python train.py --time_shift_ms=100 --n_mels=40 --arch="convnext" --norm="layernorm" --beta1=0.9 --eps=1e-10 --max_steps=7600 --batch_size=512 --lr_schedule="wsd_sqrt" --warmup_steps=380 --weight_decay=0.1
Rows from block 11, named by matrix and row number. Rows with one number belong to one neuron. Each number is 500 + 40 x the weight over its row's rms, rounded and kept within 0 to 999. All counts start at 0. Numbers have three digits each. After the name is the row's rms in percent of the matrix's.
# fc1: MLP up (model.blocks.11.mlp.fc1.weight, 640x160), inputs 80-159
# fc2: MLP down (model.blocks.11.mlp.fc2.weight, 160x640, transposed), outputs 80-159
fc1.425 097:465515476491521485438472453501597539520507514524460532482549485519531485535456483438502484541513441362537514534573516487480468507513490451473440515497484530485578463492441442554510453499494465499462427527470471507472571520561510424502461454
fc1.426 105:428469540511565525477460526522503521531445526450471511606480523474539466510517505534445466492494496468577496488496600527515545553536455414563537489512566469547504556555461573545510493539500423475482479489487459494499558513439515514528485481
fc1.427 098:488439529511488544448430516489497542531473532536525484496488507532536428504543472510538501489512501450493473414507535555444516509533486565495496571508496448506589564529508516412491489514458436488509514498434409430443453442425540543510557441
fc1.428 110:548520545542533522526522556502530551526509537496513519580490519500421494540436480494532454527400463486494462400489517456510532475497497447467499488450571489552571515479434500485592516541513511518495522522485527416495532533452516508476551450
fc1.429 102:506482525499590476518514531470467509490488454514450443562499496466516431495538414562558402523541502481479514514515493537518524502503407566432401493525596499475461493468499466502541492551520482462468505487474533538438505462510471513546513403
fc1.430 099:516443480536508523540476478461538431586459527506490471544531463477440498466464485466476450489437499509505549419532496572469523435561474480446464503518516506507525582538524553527472523462613563550574492468460514443503487459503447456481581508
fc1.431 103:468444525499521506466545483540555521530453492457512495503484523478520515524423465453525376554470515420472561509537482519549510503520497480520452471540505468517587489510506549502487525484483429424483542458451498430467529503361517513557535401
fc1.432 104:507443482543485459516492550480589492473491531566499479506484490523535468435482495517504462541464402540404455513509487522492536556525441518457488607569486570511521510521502535510588507523542452441469499472481508451399525453533443494515468478
fc1.433 094:534460486489467516540477451505478463535487561533485494531436488541486442547426473517463470513460444455526484506538469519542536479401483521543545558482523496534517472532490542514476506596526567476468470510444487480507444485481504519574466482
fc1.434 099:506513522500574440521544436535540429600420469500484438456471516546535424507473503489459459505478452475507509495526514477592482475457480468431498502440526491509486583482523524470493509479511529430587512518512544536503466489502463536495508473
fc1.435 089:449499513486521538442515586557500509507466490574518460491512462469458522533466457486494517562475541469454562488553580452536598510488490478496506522506524473485508562539558536483485478537479495545449509507494502432505535577502591455596473457
fc1.436 099:471525520531534454550524563509558473537517576464472517541461482534510449494395514454505471481524476447538470469524509504459574511519373533484513479520461448472543542532505493435493522500564506559529441463404558509520546446477461520505561458
fc1.437 103:524500530521571541491490528452489466507521504421495474556480532532396408540463485486450448557482523443495496507554536488473520496436481599525485524483576491502559519554440515545519490488488445560510498476503557540467515466440463498510515511
fc1.438 101:535468511531608495535421459610442538479542538457498552524552521453472550542503447528486485534501521474486496480580554509539527450463506515442469481451489522544500481442556518553509493580463476502541447474491467515536490435501488519541529509
fc1.439 091:510441527572519538494545508518499512494499491480483463569542501534538472536528513494463470541442499442484509448496532477450556576411525585469425522520528517564553536404574465490501501553523501469480476533471460450479473503524519595491457467
fc1.440 092:516468487529511449533464458514469471491493496533521577533462430461536477487452464493555508516496422490565470527597474563476555423498496530473534524466534526486508520489471512485486480497640530446509542505438563490473577527552507533492518489
fc1.441 099:476495523514519484517428504477519525542539540478474446520508479516513445500565480525529440548433441546498518442534496449629497551443443511479551467511519466529534524530568532467487476524512514531468533472464485481471491489496463489509490527
fc1.442 103:513501500464499484533515563581490487502529478493467453499479468423554469456461471417558462494536413504533438461474490612553508552534495487420466522488552509510530503421570467438480432561507554514565460542470561538495517478511471501516481489
fc1.443 102:465465485519553499524520569474532508642418550517474496529472494449457443483488557467469498593457550510429524508540467532547485475517480446443415482502498438458474482516509495506523512550514511442453463506403550481440481524534493504529451468
fc1.444 089:504546482524508495469470519560487481618459507538507551544495491545467539494423483501557465538511409513546530463492558548504494452473499508515343501529505535563484506519516465553522472477539506558579493584518551467497433479423487500467601503
fc1.445 106:498482539518519502483485528475503434515520487425460501545519498539486505484493432492442442475552490516443431495496565487543543601512518483497518507479554495525477550532499635518601521503515488560491491456434500574468495467493423524518497420
fc1.446 099:511458538545509504517556499508477485523543527423449446553519517536428477460518538457479485562468475450484516472510509493504521472453419527449522511538492442529471558561569575541483510564520465557574442452527525478444456511560507462481556478
fc1.447 101:459489515479575444491405493531477543598514473451421514543450474491476521473479492542573479516478514470427508438480526509495477536442511537525481553497540541475461474488462500473495444511530521596488484464494574525481504545514505447509531449
fc1.448 094:619475491553498463506569445569449526509476527522479459516457552461481504488425545526470488523493518460447470484520480579498570504508497456460474432522520484434459497460489571530504410577585464440483524480546528536519460492466470513509494533
fc1.449 092:481466572534516465468493547486514544527491507464479524506526542538450497460512524446449484464560463507512452563507478463510573562495462583525461511531471486492492535542490528518499519502472505590511480591524417532495486525487418484520459441
fc1.450 096:448467481470498518532546535518588509538523540498478522509456480562519509506406471537514432471451476477507560524514466454598497548509518484487482460495521467510530500443566518432540510487514572515512476434488563493493480472454504516600472485
fc1.451 101:460415480450536481528469598494514480515520488489491440580476512452515500451408482401513562473475453543493548459585604507493500586513472512406476500484492488486489488489454477485614497531585470454511466515481422524486464509578502499532527470
fc1.452 092:470501493480620495520395566509498463506463471484493498508520537464531402455530456445514462502514528449508461481593546463533507447505515550558438491444586497511489566501479487527497477486483465482510502477469481553462499500401541482460532480
fc1.453 096:461465525507492514479499574507485562544445491473502521569477496515506486530501432504546493490537501497494520544468519489545536511516539533482411418523503537490489472547516509560463462502469452462494516455381444475440539463514506494486393495
fc1.454 098:527559492550613465475502628492478476515469516453473493559475513460457498489487526458528504500547482435462399474486521557549481539479507509514450561438577476502517524459574512458471538502543565456480500479449469514505526484492526528561458546
fc1.455 111:569487531487486556429425552479474516607451467504498520497476491508473540501422476489535512527376465503476540550493523491553505471508506606501475501521489615531497505471487484463463468556501564548521474501465470452506452537429482516500498461
fc1.456 108:510461533547506436481432571498522570496469525548416560506486493500490440525504485463472492475567552450508543486501512512567576464451531529522493519461575551561533466502482527569472456488612518459488497479477518552518523452432517520551494405
fc1.457 102:456382555551556497458505591561507556527486524429489460518562515478526500462410454523524433518473464418518516494520494502532489522508523511568530467484515510538464484573452558472547509526499481513524554454464476444525474486456524506503512452
fc1.458 115:489535566554495461440531477489534452468476514514481540468481471540530464527459474505489465531406476526512525469471501548504528552505504529449472490478575508549545518591542488442595472502463562496551455468503487478499476514458423494511475461
fc1.459 110:492494495517479503487550536502524462533529572505401483530546441433442447474447472559546464514453457418468459549575476568490496508525441557482494425497568492510528514526520568557467507565561462458462528519420480512510446514464543460538470514
fc1.460 097:556455495503492471527418529527455515490491492507505526515539573459485521478488474485474488557522510449459544492507531458483507536488503529463478536499501539475490460535489575535496475515510586431548495558512516435507529530504451385499446478
fc1.461 101:466532513503447554586363498545474478545520534476429520482578454552505470518510518510581477529475462489504542500523606528542517498418519507571511487480491539481536499442454503508581489528540510499463497517497460542524506554481489472535528500
fc1.462 105:506495489548506433537495548554534492497457520410451533432420516451505509480483503455452483530529474510464515454545491491523585524450481494507505573546490475574485504534561588482533472545584516497505473494530527571526496470469480492586529480
fc2.425 090:447544463579487448500512492469441496539565521542501443431490469467397494467451481515460493546559479548484423447548560448475461448475513491520511502475506491494479495572422568472526567597516449492488510514532537476525507518528505538508522484
fc2.426 099:545459543522476492531483550483506526466455485476476538495515542513503518477540544451498522456524500510384509479515525495470509495546478483519433452553446517554543588458430460513525461480511460581554456542428517523483488495527520440511485486
fc2.427 090:488479551623552525542452530499490476513544461504409521537565497521578482557545471491550513509484561510495522514562533490509485420526481513480512450533530548523511500495456485478509478507554441507449506493451500523444484469419458537486480476
fc2.428 109:479523481471494506519537497484573518461463482467513489554510509460488497462528499521477471467533468489469458470512551506559517525581510455541522576513551497564589517508470491497459505505477589536536456545521570508555516484518480500467494546
fc2.429 099:558413549449505535511493490467477460552542497492465547449495494560536520510496452506532461496493474549527516472519567465486486486530478530461528455501514522495487446496520570441550474498508466557474496566499515516419526531532529469414451522
fc2.430 086:480478507459497511449509479554490552464504492526498566490578489516460393441449473466445516573514474527519451577508548533460547476486554531539475532514509563457538477441548549489486435468467490533549535494538514453476461486493454503481478547
fc2.431 125:622486574569500423489536541552488550556456502486489534542487462547525521465494485357477588582474503500476461431392477443477456501496466499524459469534482449540539573491531509511481523532480508475460475537483505477469468491507517441498496484
fc2.432 101:505498505523545538492446513529539522548546504447512476559542529472507495537562475532489410461510425504473496518542590514514524467503484493459482442452443570505562494402486466466507517529497477541400492510475444475508484502466482522514503475
fc2.433 088:521489551498518439515529466498540494459506522523531484537491519512596452525476483466491441435543523487473559441488506486505459502520622575568505482451539580477561477486553434507561433527515452530432541471505484518400493495422514549443488469
fc2.434 102:519479519532532546505488525506485476461538503499527578470582469538465479472495440503468519457489515511544456520540507513497494482489550521513581437477524506519501528540488513521455462446506481441458481457476522448550477466542594474482501550
fc2.435 090:611463492544551476412497507477448541593503493495471492446496531507455488542540445499531458517520484499538434513408464540452504596484482425516541525525515464585491518508509516576524495494483512458479457453494560410515508488436528466447613485
fc2.436 094:528465491503521516456516526536566502582561458485497547476522574482568519594429445519531494506482446491534547524476514524481480494513504473456565461488436528493533518536512510587556565491463470488515449499434522504529570541461491466493465505
fc2.437 094:474552516611550534504501447478452548436481513524483467518500525497550478512521512567457519467496452548538465501610497496524486452559534464433469483494487530455527515488493443470503488500511489519537460553530518458457503447421458535490554519
fc2.438 103:537491514490483507436517475487542485545529576537492521514469540496493486582440535453479476466555528433475551469546481432478545557514469537475492505468503466569433473510508516453529447529505495538506566431394473500539482485461512429419545491
fc2.439 095:484481517488513466468431495539459553519528529457522505503546470522537482503500457491495516548482508491526568553554468498524440499478528436515466502478488499508535503463501544589477455450566501481485488435442441482452543529478458611509478527
fc2.440 102:526459516504478528577525474545464511496522438504504494542528393517591534486464500553504402546508536504479469573572500553534501538421519502509480491465474467458472529515534444479517485543519460459530513532400555511513474449519541429467468486
fc2.441 100:483469524557568476498522490387497503516485571471454542510471529522469550462537539483458554567530566518477506477503441562488550457534507489511450477522579455499553473412483427529484514476505503558503479542529523494481585441488532538521495529
fc2.442 096:473453481484526491502516538465475521461511518554421531516558502531498537560527522501464507472452467503590493443572527562484493443512515444541496416525472518515493520463495506587472523499542488466443454525520481505503447512532504484464464537
fc2.443 101:559521480444551463526517454512433549444474481453523461528432448406482421522472550444499485510512417464462460528435528486538572432434503556493463542439428530445423447506506486458476401535511482465569499474555527552514427519507498521520554559
fc2.444 103:464526500535498465543491503546500538512495562460547457482474457487428510511469491544521515524545453545415481517534422500484472461552530502580351555525525412522566510453471557423487494486496487485487458514518499395569453500490481453537388537
fc2.445 089:490548457495463463504538432485536577543516539540479479570494527494555547494488502470565454548539511520548525489445478510448510495431524494548512508525462549466510516528455457500531477467523456472458566547542489559447517442417461568459530460
fc2.446 106:500508502480529513468508490545487438499409522501481540526413488531478484479544496495554454457491507563391483483449553481497496482490449503473520459429469442508504492481505401496520482465552483509495480386419499498539413453501469494459411574
fc2.447 095:516505512467547463492501488462508575496526478459523526545527462531480500444457474553546524565509483516481416523599461493469523522380485560548480452556507540499520488542486540488416508510518487396486471480527534481455545471490489532488568522
fc2.448 081:588497525461538573542425496533514512503469511497527543473408479510480445535496517517493524494623572508589488534485478517564516502474480543460492587483439508499467517508481541505419547462528457413468501495510532467554537570512443465504424538
fc2.449 075:505453527564424506500512526432444486500539487518535534549472476570446406551456576461542479437511437515472461517531481487485467498501455487534487501481505471523493469499548532515473504421547459492552507532468524528555465424454502422524519522
fc2.450 106:515508449554482491472480559430533560473431475525469528510538610463497522513514468458546528497501473521509498475518400475466484436485550455478436451545530499419529505517568471502460492505451438594451537458483495509460490451448520484473560567
fc2.451 111:544588505475480531442533550526471456557441520455523477484520494464552497470504517562551405562560494477491544573476556487521488475490481457537550510441476488539505520578480545493526483532525457506509516450479550525533483486510493524534437501
fc2.452 096:554522487478447536536471523451433508493457520533502501522527565491597478510480576486474442473441491418586536564464476485476527482470545510480527562462522516527423452478503495507532494510550470533562541460513556476468490453463557413388541547
fc2.453 100:481465483508559530534432505577554520534522475486499431482493457498508547539454538539492589570522538524480456483487478512511462517544481493479444472549460505487548444501524529556462509460445479544496501450522471498423485486495431400498447505
fc2.454 097:515516567542502450512564533470534492487554574478507458487502558491445456447478502460499495474539443491472558511516565483513454479533486593509415510474548517563442429517480511444508444555485505440528487487482544487468510509461512507438496454
fc2.455 100:502506504479473517437512492532547518515473528458576514549461495510464569463530547439468547502416500436505462559502557536435567525532591555486519538494520517484513448459452529495488449492519478436512490515521491515518509528521494455523503560
fc2.456 095:475498509594526462517492484471485519502544492460437517553494539477546479448531494477449489487502533531539509521591550447488523497521536530533608514429526440545529550477492508462567531490497577529479447412485523540547421439494527513502501534
fc2.457 131:502503536544498438482510516512541508485488538501528532495518571506504532468495494441474550552467486550495550462424495393506417540540474502515542592469470486577499549524532540504557527410473485566454463507439510507447469525454470468565415508
fc2.458 091:503457481553531484490501542519459465482526469480469509484507435540537542527537521540533431518559548568501535543483498545557471483460537561495420501475463544486488503450471493503539516526464535521511447495458363541486498514482533477476494574
fc2.459 105:532577499621497503470439498534479601469491535550483591481414526533525459503527538512494494493475569497523477484499491486568517448477489541510453504529510602452421537546487470562488516547422506487400471518570507456530492519483541516482551514
fc2.460 105:483498486488513442497481457534583549449480522394472556622539490555537540459515464521451459522427498520524517565459457542533476502466534503536483444468524550499537476523533420539494454526470491548505499481580520436525486526563498542541532520
fc2.461 109:483567511506511439481533486534458498430423512525531548416531509472538508509533493546479465512472519450497469548532477455538499486451560480463438536481495486449467516506498445475462494527517452476532483512569566509553458488515548529519527498
fc2.462 099:475495574504492468433467480456484532504476513594499425474521548485455480447532513545491488436530522468504498464531483477457567507591535530473458500476474426505534498479500494469461571477507517551530552455590524511452489489508524496532512484